config.toml
crop_scale_min = 0.8
momentum = 0.85
orthogonalizer = "newton_schulz_5"
Rows from block 3 of the image encoder of a small image captioner, named by matrix and row number. Rows with one number within an expert belong to one neuron, the router's apart. Each number is 200 + 20 x the weight over its row's rms, rounded and kept within 0 to 999. All counts start at 0.
After each expert's rows are labels from the 100 images, of 14976, where the router gives the expert most weight on average: "top examples" is what is common among them. Only what is clearly more common there than usual is listed. The data: small charts drawn from random numbers.
# router: slot weights (encoder.blocks.3.mlp.router.weight, 8x160, trained with AdamW), inputs 0-159
# up: expert up (encoder.blocks.3.mlp.up, 8x32x160), inputs 0-159
# down: expert down (encoder.blocks.3.mlp.down, 8x160x32, transposed), outputs 0-159

# expert 5
router.5,221,181,199,201,197,176,189,172,203,248,219,219,189,224,215,209,193,234,232,170,215,196,191,186,218,186,208,202,227,216,192,210,193,228,239,216,188,222,229,192,231,196,214,195,200,191,201,180,213,197,208,188,208,200,173,179,180,198,209,193,159,203,155,198,210,196,203,227,179,191,184,223,218,221,166,191,187,205,179,196,200,224,191,186,193,175,198,200,199,198,199,211,235,160,160,174,182,245,205,208,221,217,210,172,199,186,183,175,197,187,222,168,204,187,213,226,194,182,227,228,211,211,205,168,178,211,182,192,206,195,178,266,147,194,212,220,220,212,195,219,204,207,191,202,204,205,164,178,173,194,189,194,213,226,242,215,216,225,162,193
up.5,191,207,192,190,230,198,186,214,193,226,182,187,209,192,225,205,193,192,229,164,225,185,247,190,184,188,227,192,224,201,182,201,178,190,232,195,219,175,199,157,210,207,238,209,188,214,189,196,206,196,199,192,186,181,188,192,208,176,177,215,204,176,194,193,189,221,206,205,199,170,216,214,212,174,190,222,248,213,151,215,182,183,211,204,167,172,181,203,213,179,194,186,193,215,225,224,213,192,218,172,171,230,203,220,215,203,205,182,228,195,196,208,202,171,283,200,184,195,205,229,218,173,172,216,206,214,197,221,198,209,208,237,189,192,212,222,177,166,170,205,211,244,177,200,195,204,169,205,201,223,202,202,183,193,160,171,204,221,223,209
down.5,188,191,178,172,203,222,200,186,186,185,151,191,236,198,197,178,200,139,224,212,192,185,171,219,199,163,204,161,192,201,187,215,194,228,179,207,203,197,192,192,190,175,182,231,222,189,203,218,187,204,222,189,218,203,196,208,209,193,243,182,182,197,237,178,199,214,225,194,235,186,231,193,194,219,221,199,187,238,209,200,188,235,215,189,177,245,176,210,194,225,220,203,222,183,211,206,173,225,188,201,221,192,169,225,229,190,194,200,202,195,187,199,199,172,227,211,211,210,200,234,195,156,220,201,191,201,196,232,218,232,195,226,186,193,208,209,202,182,246,187,194,215,200,221,186,219,189,194,197,212,164,176,155,206,174,229,229,213,179,206
up.6,188,221,175,165,182,187,229,177,192,203,178,193,198,210,209,201,183,243,197,210,212,216,237,202,192,193,166,194,286,201,200,177,198,198,227,203,201,195,209,219,207,231,173,199,194,197,171,200,212,173,222,187,238,163,195,196,175,223,176,203,169,223,202,196,201,202,198,183,225,191,188,219,202,230,204,224,202,183,212,207,203,204,205,204,206,239,175,211,164,183,204,213,179,241,193,167,190,234,215,219,209,197,190,230,203,204,182,209,223,208,203,203,200,200,171,192,204,217,196,190,169,224,202,178,198,188,244,265,196,175,202,201,203,216,192,194,172,219,193,193,208,171,201,213,188,197,202,176,164,164,194,197,190,225,160,201,201,206,178,210
down.6,223,216,217,165,189,204,182,192,176,204,193,193,197,234,190,216,210,206,166,209,192,221,191,189,235,183,220,194,202,242,200,197,213,151,199,183,172,173,180,183,171,197,152,251,223,222,168,233,183,184,210,187,194,164,183,194,187,221,190,179,212,171,187,208,238,196,205,211,215,230,228,202,219,204,203,199,196,184,197,214,169,222,221,215,194,221,215,211,202,205,155,179,189,206,177,205,204,238,224,220,194,191,207,184,206,221,198,183,173,244,200,200,203,209,204,235,183,241,193,203,214,228,204,189,178,187,220,195,211,220,183,178,215,208,224,213,213,201,239,198,208,223,198,198,171,217,179,220,200,222,190,224,190,221,164,185,191,236,171,200
top examples: dark theme; one colour; radar chart

# expert 1
router.1,197,191,173,186,219,196,160,209,198,214,182,169,187,173,228,189,201,165,191,239,230,203,202,224,210,183,208,194,207,223,180,179,205,148,160,183,221,211,184,226,211,183,174,211,223,211,202,208,172,203,204,172,210,210,208,226,197,208,211,202,168,200,196,202,168,171,205,176,198,241,191,187,226,196,223,204,190,182,235,205,179,218,161,214,221,171,234,195,226,171,190,227,178,192,190,208,194,167,210,204,192,212,174,227,197,238,187,199,190,214,191,211,222,161,216,160,194,222,178,177,160,178,203,181,183,182,217,216,210,157,218,166,193,189,183,206,169,199,196,197,232,198,198,195,192,176,206,207,193,228,206,197,225,198,192,225,209,184,219,175
up.5,201,188,167,175,235,219,208,190,192,194,209,203,184,207,212,202,144,177,237,202,214,224,246,199,185,207,165,193,183,220,176,186,204,191,231,200,189,209,188,200,215,173,199,191,224,203,195,214,216,180,205,191,171,246,204,159,194,187,204,204,151,150,216,197,209,191,189,215,185,197,186,195,230,209,206,202,156,213,179,191,204,201,199,231,172,191,176,190,199,198,208,187,241,232,185,209,167,221,187,210,219,212,219,192,208,212,210,170,210,209,204,199,225,215,215,207,184,195,220,222,215,208,215,195,202,194,175,196,181,197,231,244,202,208,206,215,221,177,208,207,210,201,156,224,212,222,205,154,145,197,184,197,207,175,210,202,210,225,214,162
down.5,214,237,201,205,221,218,159,200,247,169,220,198,174,205,218,183,228,157,184,190,234,198,187,208,188,184,184,198,209,186,204,218,181,205,220,188,177,190,163,227,180,215,216,234,188,239,219,179,217,230,199,223,185,165,171,168,160,178,203,192,225,224,219,204,215,198,181,200,160,230,200,230,202,219,191,200,156,185,193,204,182,205,219,210,192,165,217,187,192,228,206,191,205,217,206,168,196,205,188,180,175,219,187,187,216,193,166,187,186,233,214,176,197,208,186,199,229,205,213,193,218,226,194,194,199,209,204,202,252,220,176,180,188,216,214,212,182,190,209,210,199,176,179,187,199,170,175,206,150,178,180,213,196,210,192,209,202,198,225,182
up.6,191,185,167,129,121,204,185,208,206,217,210,210,212,258,226,186,188,244,238,178,192,210,224,212,198,207,171,188,201,212,216,186,205,210,187,206,215,195,207,198,208,205,214,200,217,194,183,201,216,192,196,211,191,212,216,223,183,218,205,208,170,252,184,213,179,214,184,201,224,213,207,212,203,194,188,189,191,195,182,170,191,193,198,204,197,185,199,205,208,165,199,224,189,208,226,212,190,210,194,208,228,207,230,205,194,195,209,218,207,201,200,203,211,172,200,192,188,203,177,190,194,165,201,184,141,188,174,192,201,237,234,230,126,213,222,193,202,179,196,176,194,190,200,198,189,174,208,200,236,223,208,200,212,199,209,201,183,179,207,215
down.6,203,220,209,215,239,211,166,219,213,192,207,184,172,152,207,161,215,194,175,209,222,156,182,171,180,190,203,198,224,175,173,190,174,186,218,191,179,219,226,193,185,221,183,225,194,198,206,214,201,175,166,200,209,206,215,185,195,191,212,195,192,229,245,192,217,192,171,196,187,190,183,180,206,181,218,204,185,225,188,245,210,211,201,219,200,205,205,199,172,233,177,174,208,183,209,189,190,236,187,167,188,217,195,196,199,182,222,212,187,191,210,199,223,245,200,206,194,147,210,165,184,204,180,207,224,199,193,217,204,239,138,197,194,207,180,203,207,170,185,237,222,197,223,219,218,197,218,195,183,203,237,217,207,177,178,184,198,202,224,185
top examples: pie chart; items: three; area chart

# expert 0
router.0,168,205,216,211,226,203,207,199,197,167,213,198,186,170,197,198,219,197,174,180,231,192,219,229,196,184,182,169,196,228,183,173,180,192,189,151,220,198,214,249,206,154,173,215,166,218,218,201,239,209,202,185,217,217,197,202,209,213,209,201,243,156,197,187,204,202,204,161,204,196,188,213,191,187,243,208,197,201,222,193,174,211,195,219,189,183,169,192,194,199,206,217,191,205,177,212,197,181,238,188,190,219,171,201,192,203,213,206,212,190,213,209,198,187,187,174,213,243,160,166,211,223,209,230,200,206,198,195,222,225,245,172,212,227,191,211,185,176,236,214,236,193,184,205,211,241,190,205,201,220,201,185,226,208,233,202,193,198,229,173
up.5,202,217,215,236,268,216,237,157,191,201,195,199,199,172,224,192,214,228,185,194,183,245,199,210,203,213,164,184,201,185,154,204,207,201,178,211,213,205,185,163,195,233,146,165,231,217,208,209,169,198,219,186,184,177,191,215,207,184,156,156,200,203,211,214,199,231,199,203,173,198,199,194,193,186,187,201,217,185,218,190,219,202,201,174,205,203,186,195,184,242,198,224,208,182,196,203,208,206,206,237,194,202,215,198,207,196,167,195,172,191,184,227,203,226,228,218,225,196,241,190,166,229,218,173,210,196,192,173,196,197,182,225,204,174,172,189,201,239,208,195,195,197,199,177,201,204,192,204,189,220,212,191,200,240,216,196,202,229,194,199
down.5,200,204,197,211,157,186,241,181,238,219,209,211,195,222,193,224,182,233,206,214,212,214,194,186,215,211,248,222,201,203,183,128,218,202,207,187,197,247,221,175,204,213,214,184,217,182,181,203,226,217,233,226,203,213,187,206,205,170,236,186,221,215,208,207,213,176,200,195,199,228,175,188,206,206,192,189,195,205,175,201,211,192,196,249,197,180,173,182,188,235,171,195,161,208,227,159,236,198,227,191,213,204,189,189,184,206,200,201,196,171,209,199,200,204,193,206,216,198,176,199,162,207,192,196,175,195,197,198,165,229,212,243,220,228,207,215,191,186,215,183,223,230,201,206,208,187,216,195,225,194,241,203,173,196,203,190,209,197,180,239
up.6,205,157,158,166,228,211,201,193,204,190,195,201,188,246,219,197,178,146,191,194,198,184,201,205,204,179,178,193,177,226,223,205,200,213,198,197,195,205,220,237,210,175,196,216,187,205,208,204,220,205,166,205,206,209,206,160,157,212,212,258,208,195,168,206,192,193,196,194,188,192,184,210,221,223,234,210,129,214,218,217,213,213,188,219,192,199,199,199,218,205,199,190,231,206,187,165,217,214,198,199,228,207,209,208,203,204,216,165,211,230,204,206,204,200,196,169,127,163,217,215,174,217,198,216,245,202,209,224,205,210,202,183,198,207,230,218,177,186,184,212,196,185,191,197,192,209,199,206,179,185,193,190,216,218,194,227,198,228,214,179
down.6,207,202,170,158,187,239,195,197,200,198,216,206,191,205,195,169,223,143,204,191,228,239,206,212,171,201,169,191,188,221,208,193,196,174,221,212,226,210,167,226,206,184,208,183,212,203,224,165,197,243,205,197,212,185,198,183,172,173,204,201,212,195,187,213,189,228,212,207,214,193,252,172,183,219,178,216,186,179,194,230,194,175,207,195,194,184,223,210,231,183,207,197,212,211,194,181,226,242,182,180,174,225,183,188,215,228,172,192,197,156,191,173,233,192,204,179,231,178,202,185,220,193,195,191,178,198,186,175,204,180,180,177,184,207,213,199,251,204,244,181,166,216,208,197,178,199,198,208,198,209,219,198,216,240,193,223,198,194,186,181
top examples: one colour; flat; items: three; radar chart

# expert 6
router.6,174,194,227,197,195,168,167,217,187,178,192,193,182,244,222,194,190,228,208,211,205,197,190,207,206,237,252,226,206,208,216,193,211,172,212,195,174,218,211,201,197,213,159,158,194,194,204,218,197,167,216,227,200,190,177,215,193,178,213,243,224,197,187,178,199,177,194,186,222,198,196,194,198,238,180,203,215,205,179,224,197,205,193,193,179,267,261,208,229,211,204,218,209,199,217,196,215,199,201,190,217,192,199,201,201,211,251,178,245,200,216,188,204,189,205,189,205,202,235,191,209,214,183,201,194,178,209,212,178,163,186,188,182,197,208,216,198,224,154,215,219,207,197,249,194,231,201,192,202,168,185,194,180,206,177,205,211,211,203,228
up.5,197,174,196,198,167,218,196,175,207,221,209,203,181,229,218,205,197,249,230,182,196,210,210,205,207,194,244,200,164,193,228,198,210,208,195,211,209,189,217,191,234,200,198,189,232,176,198,239,202,197,215,183,191,170,184,233,192,207,163,215,180,227,194,206,198,148,187,220,194,211,194,193,184,224,232,193,176,202,197,203,190,201,210,214,188,160,186,171,184,228,192,211,236,190,196,216,200,194,184,170,212,196,199,217,211,190,213,225,178,219,200,199,202,210,210,155,187,197,188,195,160,208,191,226,192,180,185,173,209,160,213,216,178,214,249,214,248,232,174,160,187,223,186,167,217,191,213,186,170,227,199,203,202,225,196,204,187,181,168,226
down.5,186,211,174,172,246,204,181,196,205,215,196,203,204,202,243,191,205,211,206,200,217,212,206,185,167,211,185,257,210,172,201,203,185,191,182,176,212,195,186,204,213,188,230,213,217,201,226,201,193,209,228,185,228,190,174,182,160,174,204,219,248,151,191,232,190,218,237,179,172,188,231,182,205,205,178,188,193,147,216,202,191,216,226,202,187,220,189,188,206,190,199,203,239,195,169,234,211,219,192,215,170,198,202,231,182,196,183,175,163,219,203,196,205,196,208,175,178,192,229,212,204,217,217,215,207,195,219,199,205,165,182,187,228,174,206,181,214,226,220,207,203,217,208,209,214,175,226,182,197,209,208,175,202,235,197,241,189,215,203,238
up.6,197,207,197,196,169,213,169,189,205,175,216,181,181,241,220,215,194,199,225,153,185,196,201,191,205,216,203,213,207,202,218,162,207,214,233,201,171,202,213,190,198,201,235,165,200,223,193,206,194,179,241,228,169,226,205,187,169,191,213,251,222,236,204,212,195,194,196,216,198,140,193,176,217,209,173,192,214,204,247,186,188,211,187,213,157,193,231,217,178,202,202,197,201,201,215,171,210,231,195,232,196,192,204,210,201,206,219,197,182,202,182,189,217,191,196,214,178,203,185,164,199,166,203,215,200,183,195,195,221,202,254,189,219,211,202,174,167,235,187,184,212,221,196,205,181,214,222,226,192,191,163,191,191,221,208,219,169,162,190,191
down.6,203,181,180,201,214,198,184,191,209,182,181,197,194,211,203,168,230,186,149,205,163,170,195,207,213,209,235,194,221,189,232,193,162,174,187,196,184,182,184,199,194,178,196,209,163,247,177,161,195,153,201,164,187,164,205,199,204,214,177,200,188,207,192,220,187,174,210,221,181,186,190,184,190,204,222,182,168,185,228,201,178,205,189,193,190,214,232,219,215,194,168,212,224,206,200,198,248,228,182,194,217,207,218,223,200,200,241,199,222,188,188,214,191,194,211,179,210,197,168,195,228,238,205,230,179,208,209,200,194,214,230,208,196,209,192,194,224,198,225,219,190,228,228,199,205,224,177,189,170,224,207,224,192,203,191,260,180,187,195,230
top examples: dark theme; bar chart; items: five; rising

# expert 2
router.2,199,213,207,251,188,196,195,210,208,178,226,180,199,208,224,207,218,211,221,245,186,193,159,173,202,208,219,212,184,222,186,198,223,201,181,176,180,224,195,175,173,206,222,176,223,223,207,193,188,214,200,240,147,182,213,201,173,198,172,182,175,197,182,193,174,199,191,211,201,180,202,201,194,238,199,179,194,170,177,223,165,230,200,180,171,237,202,181,190,223,191,233,238,211,219,173,179,204,192,199,199,204,203,199,210,176,219,217,201,216,190,214,145,190,213,181,194,176,239,200,189,202,202,178,159,231,198,173,209,188,179,242,207,208,174,225,247,204,212,197,194,195,219,181,217,189,213,203,190,195,197,192,195,210,209,190,182,192,179,237
up.5,196,208,189,181,146,203,194,151,179,194,212,183,207,202,221,198,204,192,176,203,203,208,180,180,204,214,263,213,197,214,174,171,180,206,217,177,223,209,205,222,187,197,221,172,162,200,208,204,193,173,187,202,222,217,220,214,223,198,183,168,179,262,174,192,226,211,202,198,198,187,198,196,218,207,178,197,230,188,233,196,199,203,202,209,191,215,204,201,201,216,192,209,192,226,223,243,174,223,243,256,224,211,189,185,197,193,222,205,187,203,212,192,253,207,194,202,168,203,194,213,179,173,206,185,172,185,242,174,182,171,245,180,184,214,189,227,180,196,191,187,175,194,207,215,194,186,198,177,198,168,183,204,204,205,194,187,202,181,221,207
down.5,172,166,183,162,233,214,203,218,200,198,182,211,198,215,223,198,184,198,223,186,198,192,208,200,213,221,168,213,229,188,204,199,201,217,164,228,208,186,196,207,206,186,196,210,196,212,231,199,214,175,228,180,201,204,235,222,209,253,175,210,217,194,181,221,225,212,201,200,185,176,193,200,254,184,229,190,193,195,186,209,198,220,190,218,145,175,197,192,202,177,183,173,215,193,199,206,168,187,208,227,191,185,194,216,200,188,221,224,185,209,201,189,227,154,207,194,218,203,225,197,235,180,215,207,199,223,211,178,245,181,170,194,200,128,192,218,213,219,218,227,185,184,195,220,178,178,219,186,163,195,173,178,215,212,175,221,197,195,203,213
up.6,213,234,187,154,203,180,201,203,190,196,202,202,203,184,196,204,190,164,220,231,193,191,207,219,192,214,205,204,201,210,182,188,194,212,212,191,209,211,193,180,196,220,182,159,215,214,209,208,189,179,238,183,165,202,199,192,202,173,171,207,193,205,178,192,209,247,180,213,179,222,225,182,183,165,138,191,276,220,172,195,208,197,207,218,192,211,217,248,181,161,194,208,204,192,190,211,155,185,213,197,209,195,213,193,197,176,173,191,223,215,185,251,212,204,202,235,201,200,189,207,238,204,213,172,217,217,195,172,213,216,164,220,187,200,206,188,238,205,227,191,194,224,206,224,211,205,199,210,194,187,160,196,191,223,212,184,208,188,181,187
down.6,207,197,194,203,188,212,191,217,176,190,214,198,210,243,257,207,205,192,175,174,198,207,156,175,202,216,191,187,192,177,201,209,186,176,170,199,189,182,211,194,210,208,198,195,174,229,185,190,181,178,172,217,171,210,218,175,214,211,178,199,200,180,190,205,208,209,224,220,181,216,187,190,208,178,212,201,211,209,205,217,188,266,187,216,196,201,237,196,221,213,203,190,182,204,193,213,197,208,205,232,193,183,216,242,200,210,221,163,178,173,179,194,198,205,178,209,217,187,196,196,178,217,245,194,194,198,204,172,214,185,188,207,227,181,189,181,212,207,229,229,227,236,187,190,202,148,168,225,189,175,178,219,189,205,164,218,180,240,252,228
top examples: dark theme; one colour; radar chart; items: three

# expert 3
router.3,205,232,187,166,190,212,201,183,206,203,209,191,206,169,207,215,211,165,198,207,181,198,188,209,219,186,152,205,242,194,199,208,195,186,203,214,196,208,175,194,242,206,256,233,206,177,186,198,211,214,193,164,193,198,234,216,207,206,217,167,144,200,203,204,184,209,193,194,219,187,215,213,203,182,184,214,219,200,246,191,196,213,215,195,208,218,156,239,190,196,188,210,201,210,174,204,147,191,196,185,163,223,204,218,186,210,147,244,172,186,211,200,219,187,198,236,196,218,187,204,202,182,203,192,150,195,226,239,182,198,157,223,198,203,163,196,174,200,204,219,191,223,188,191,204,208,204,190,191,221,204,205,203,206,215,175,185,208,211,197
up.5,212,246,205,173,211,184,178,125,205,198,165,209,229,172,206,196,211,200,210,191,191,186,196,175,215,179,181,202,233,188,176,186,190,210,196,188,190,188,174,164,191,222,223,186,213,198,178,195,206,216,234,201,210,187,205,203,222,212,204,205,190,190,179,201,199,226,192,193,202,225,226,221,199,224,190,205,137,186,236,217,189,186,205,210,200,177,199,180,198,207,188,196,214,248,188,204,207,168,199,253,167,191,206,177,227,218,204,179,168,193,204,204,215,184,225,199,230,215,188,204,201,201,202,219,191,200,215,204,187,197,210,198,177,244,250,198,179,240,195,194,240,216,208,207,219,172,207,196,177,192,191,197,210,209,215,200,205,158,193,161
down.5,165,178,211,196,238,220,188,228,235,205,189,188,199,208,192,184,186,177,206,176,178,190,169,191,173,196,183,206,212,204,173,202,219,204,230,187,227,212,210,206,204,224,218,172,234,189,228,208,195,196,175,202,216,235,223,211,202,221,212,214,209,219,173,210,209,209,258,191,209,205,209,202,161,189,210,191,205,228,168,200,230,184,211,202,178,227,237,169,186,192,233,215,207,186,169,164,187,158,212,213,185,241,190,227,172,212,190,199,197,197,207,189,181,199,197,227,202,196,206,233,209,186,187,222,181,207,224,180,191,177,231,186,192,160,178,195,195,200,186,198,233,205,210,192,232,175,184,231,202,185,215,198,194,168,254,189,216,167,209,197
up.6,205,177,207,205,178,207,189,172,209,186,211,201,193,237,220,185,200,209,213,214,193,169,185,202,200,171,167,195,175,201,234,175,209,221,220,213,212,213,192,156,211,236,203,173,192,202,214,211,194,204,236,186,187,218,212,215,177,211,172,164,192,217,199,207,201,186,197,209,168,163,196,213,201,200,180,200,233,182,194,180,234,226,195,168,201,198,187,197,172,217,204,212,196,203,201,171,152,180,193,189,197,198,218,166,202,200,186,187,158,195,193,191,189,228,218,195,242,207,232,245,208,190,201,221,230,195,209,168,176,207,189,292,186,187,193,186,223,232,181,194,202,204,203,193,206,219,182,223,200,233,188,200,205,221,183,204,186,210,190,228
down.6,199,202,192,207,181,218,200,207,234,219,219,213,215,205,195,182,193,205,226,201,219,192,178,196,197,221,212,209,213,189,198,219,177,206,215,216,184,183,170,229,202,186,184,165,192,188,211,198,207,215,224,185,209,205,180,205,201,193,191,179,204,245,200,166,196,198,188,179,223,241,191,177,217,227,185,150,206,185,197,220,203,199,211,223,243,178,176,204,227,218,165,179,213,228,190,215,202,196,159,204,200,215,212,229,190,191,181,184,200,146,244,199,174,199,210,181,208,181,207,204,184,196,213,207,165,190,196,219,183,156,180,213,167,189,196,184,191,193,200,247,218,175,186,206,255,169,204,207,190,197,170,179,234,243,189,207,166,180,193,169
top examples: lollipop chart; rising; dip in the middle

# expert 7
router.7,174,180,234,240,188,165,158,176,177,208,197,181,184,217,215,167,214,239,210,210,208,240,179,233,206,199,189,217,207,191,199,174,216,180,215,202,178,227,193,205,218,220,213,162,210,199,204,240,222,202,245,175,193,198,184,221,204,147,197,171,164,223,199,229,198,191,197,208,224,184,204,196,213,205,206,185,176,214,153,212,196,227,196,187,215,198,179,210,235,223,212,188,178,206,201,182,228,212,176,196,182,232,190,161,195,175,225,206,204,190,199,151,174,225,194,214,213,219,226,223,201,170,197,171,201,201,211,213,223,191,187,201,218,189,215,209,235,213,189,182,191,195,231,194,211,223,202,185,222,172,191,182,188,187,207,189,200,181,190,196
up.0,173,186,220,181,208,188,183,214,192,217,180,208,190,217,213,194,215,191,186,181,211,222,197,201,213,212,279,210,222,199,207,211,200,206,190,203,189,192,207,231,211,184,203,220,206,189,190,215,194,183,202,177,225,198,209,218,212,184,186,190,148,239,196,189,216,186,191,193,211,169,204,227,186,194,197,200,198,180,184,220,218,176,201,193,251,197,140,218,213,170,205,207,170,225,203,178,232,205,205,245,204,195,203,210,196,186,212,171,207,189,202,180,189,190,205,233,204,201,224,179,206,215,192,114,214,194,190,217,190,204,220,154,193,208,183,217,180,211,190,177,204,165,211,220,215,184,177,198,226,185,187,200,196,206,191,203,212,247,181,177
down.0,208,219,199,191,199,207,212,179,199,204,216,220,208,222,200,226,209,172,198,187,205,200,199,202,194,233,143,208,202,207,196,208,213,201,138,204,187,187,174,168,223,191,202,228,163,192,201,182,224,195,197,209,219,215,201,201,206,176,201,156,208,219,203,235,246,184,207,194,214,227,223,183,195,192,178,196,196,223,220,209,190,226,236,204,184,192,174,207,177,238,200,196,221,170,183,172,188,217,176,205,184,250,160,180,190,184,233,206,161,197,197,143,220,201,196,220,184,227,186,211,230,200,211,178,181,218,198,227,203,219,190,199,174,202,202,190,232,181,212,193,188,224,218,172,190,230,169,206,208,214,238,179,206,194,185,191,196,201,220,219
up.1,201,183,157,234,198,188,196,236,196,220,187,219,210,224,230,191,170,267,174,200,190,192,166,215,209,165,162,194,211,199,212,245,200,174,172,208,189,179,199,220,226,228,209,231,257,201,197,193,196,223,193,186,240,182,207,187,182,214,187,189,202,194,217,220,204,185,189,201,200,216,193,207,190,178,187,214,206,175,198,223,194,204,186,205,197,186,201,208,220,198,211,231,185,182,243,234,212,205,190,182,234,217,208,220,210,208,205,146,190,198,202,207,187,190,194,193,187,169,204,181,197,182,180,192,190,208,170,221,215,187,230,174,195,167,192,174,136,229,175,212,204,180,203,195,204,209,204,195,204,220,194,215,186,209,192,199,194,233,183,214
down.1,172,224,218,211,209,142,181,195,185,199,205,222,221,186,217,208,223,246,197,209,171,191,210,215,200,187,220,197,191,225,196,220,208,184,175,230,201,238,150,165,236,208,233,239,193,224,172,229,180,167,219,203,210,170,210,213,214,179,185,178,192,188,166,244,180,202,194,209,217,231,220,220,223,209,193,196,157,197,181,167,194,226,203,200,174,233,192,191,197,201,221,189,182,190,186,181,201,198,202,180,184,164,171,204,200,189,211,198,193,195,185,207,197,230,201,167,199,197,185,200,196,207,170,197,215,188,189,196,196,196,174,182,194,213,228,175,163,236,215,171,202,189,181,192,160,226,184,207,219,213,217,195,199,226,185,208,214,202,180,212
top examples: lollipop chart; items: four

# expert 4
router.4,178,161,192,225,179,226,175,166,203,218,178,202,190,216,199,180,212,209,208,196,176,172,184,233,189,214,188,189,161,205,197,205,177,193,215,199,183,221,217,245,187,222,194,200,200,201,180,192,210,206,231,229,192,187,205,202,207,194,155,174,196,184,199,209,216,163,207,170,202,215,211,189,202,239,220,229,189,203,170,205,200,165,191,238,186,189,197,192,217,222,210,191,228,221,216,184,204,159,185,212,215,228,196,202,239,185,209,166,240,236,203,250,174,228,252,183,209,212,218,197,220,177,196,193,210,186,191,189,203,185,195,156,205,187,212,233,205,201,201,204,236,207,195,201,213,197,204,223,199,212,253,193,198,217,186,202,204,176,215,176
up.5,205,220,183,185,240,171,210,221,187,204,200,206,209,183,248,190,201,185,172,186,210,176,183,205,193,163,192,187,190,207,168,222,203,212,220,187,188,209,227,216,193,211,237,210,194,198,233,191,192,212,172,201,209,212,204,194,187,215,171,183,185,200,176,202,199,181,204,213,199,187,219,185,206,197,240,198,214,201,215,199,214,204,212,211,178,183,158,213,207,233,196,207,197,213,225,224,198,201,199,261,266,194,195,205,186,191,197,177,139,218,197,221,222,220,201,181,210,182,220,202,160,208,192,180,207,191,181,160,195,153,225,183,167,179,208,205,217,224,207,229,207,144,187,180,200,190,195,207,178,206,187,201,219,240,209,214,187,204,176,197
down.5,187,194,190,208,218,216,210,228,193,193,210,172,220,212,213,188,218,224,246,184,173,207,228,201,208,171,233,190,231,195,208,219,191,202,194,218,214,176,154,205,188,206,218,210,193,244,223,189,212,201,231,215,200,181,232,227,204,224,197,198,219,179,193,202,203,205,186,213,167,190,244,209,210,196,191,170,185,170,200,156,175,239,234,237,204,205,213,210,195,171,191,235,233,200,173,192,201,183,202,201,189,170,209,216,205,174,190,211,167,247,191,196,176,218,207,201,219,200,211,200,207,232,198,185,212,219,181,153,207,207,181,198,218,248,205,225,226,239,204,177,200,213,181,198,197,199,208,213,204,208,200,180,157,198,169,197,190,231,190,215
up.6,197,204,202,176,225,184,237,195,201,198,206,190,211,213,205,185,215,219,186,221,188,194,181,207,199,215,205,207,211,204,211,193,209,182,187,199,224,223,231,188,211,222,173,208,231,213,185,214,193,193,210,173,179,215,213,262,241,169,196,184,212,215,214,192,168,176,192,227,188,224,182,207,197,190,193,197,205,178,198,198,226,175,198,191,230,253,190,234,238,240,196,195,202,186,202,185,185,200,188,160,245,196,230,189,192,185,202,203,138,195,184,235,187,202,211,201,211,187,182,190,199,178,163,182,162,183,192,159,161,202,195,257,175,191,195,206,194,203,178,214,180,184,156,185,199,184,190,217,203,206,213,210,203,223,190,220,199,204,189,224
down.6,221,201,227,206,215,205,212,184,189,189,205,233,184,189,179,197,201,222,190,238,157,181,188,221,209,138,188,183,211,202,195,190,204,241,216,196,214,228,238,210,197,174,213,211,236,203,240,170,178,223,204,207,245,195,191,204,228,220,211,191,213,179,224,219,200,182,201,230,187,222,197,209,181,190,222,215,175,200,197,212,200,205,194,214,215,209,209,200,170,180,236,148,215,205,179,194,207,223,206,187,189,206,197,199,203,188,156,215,237,221,225,176,226,195,219,176,190,179,149,206,196,190,157,178,239,188,156,215,191,214,234,185,197,223,174,202,183,197,234,179,204,202,212,207,199,205,199,210,178,204,172,204,180,191,201,200,211,202,184,197
top examples: dark theme; flat; items: eight; lollipop chart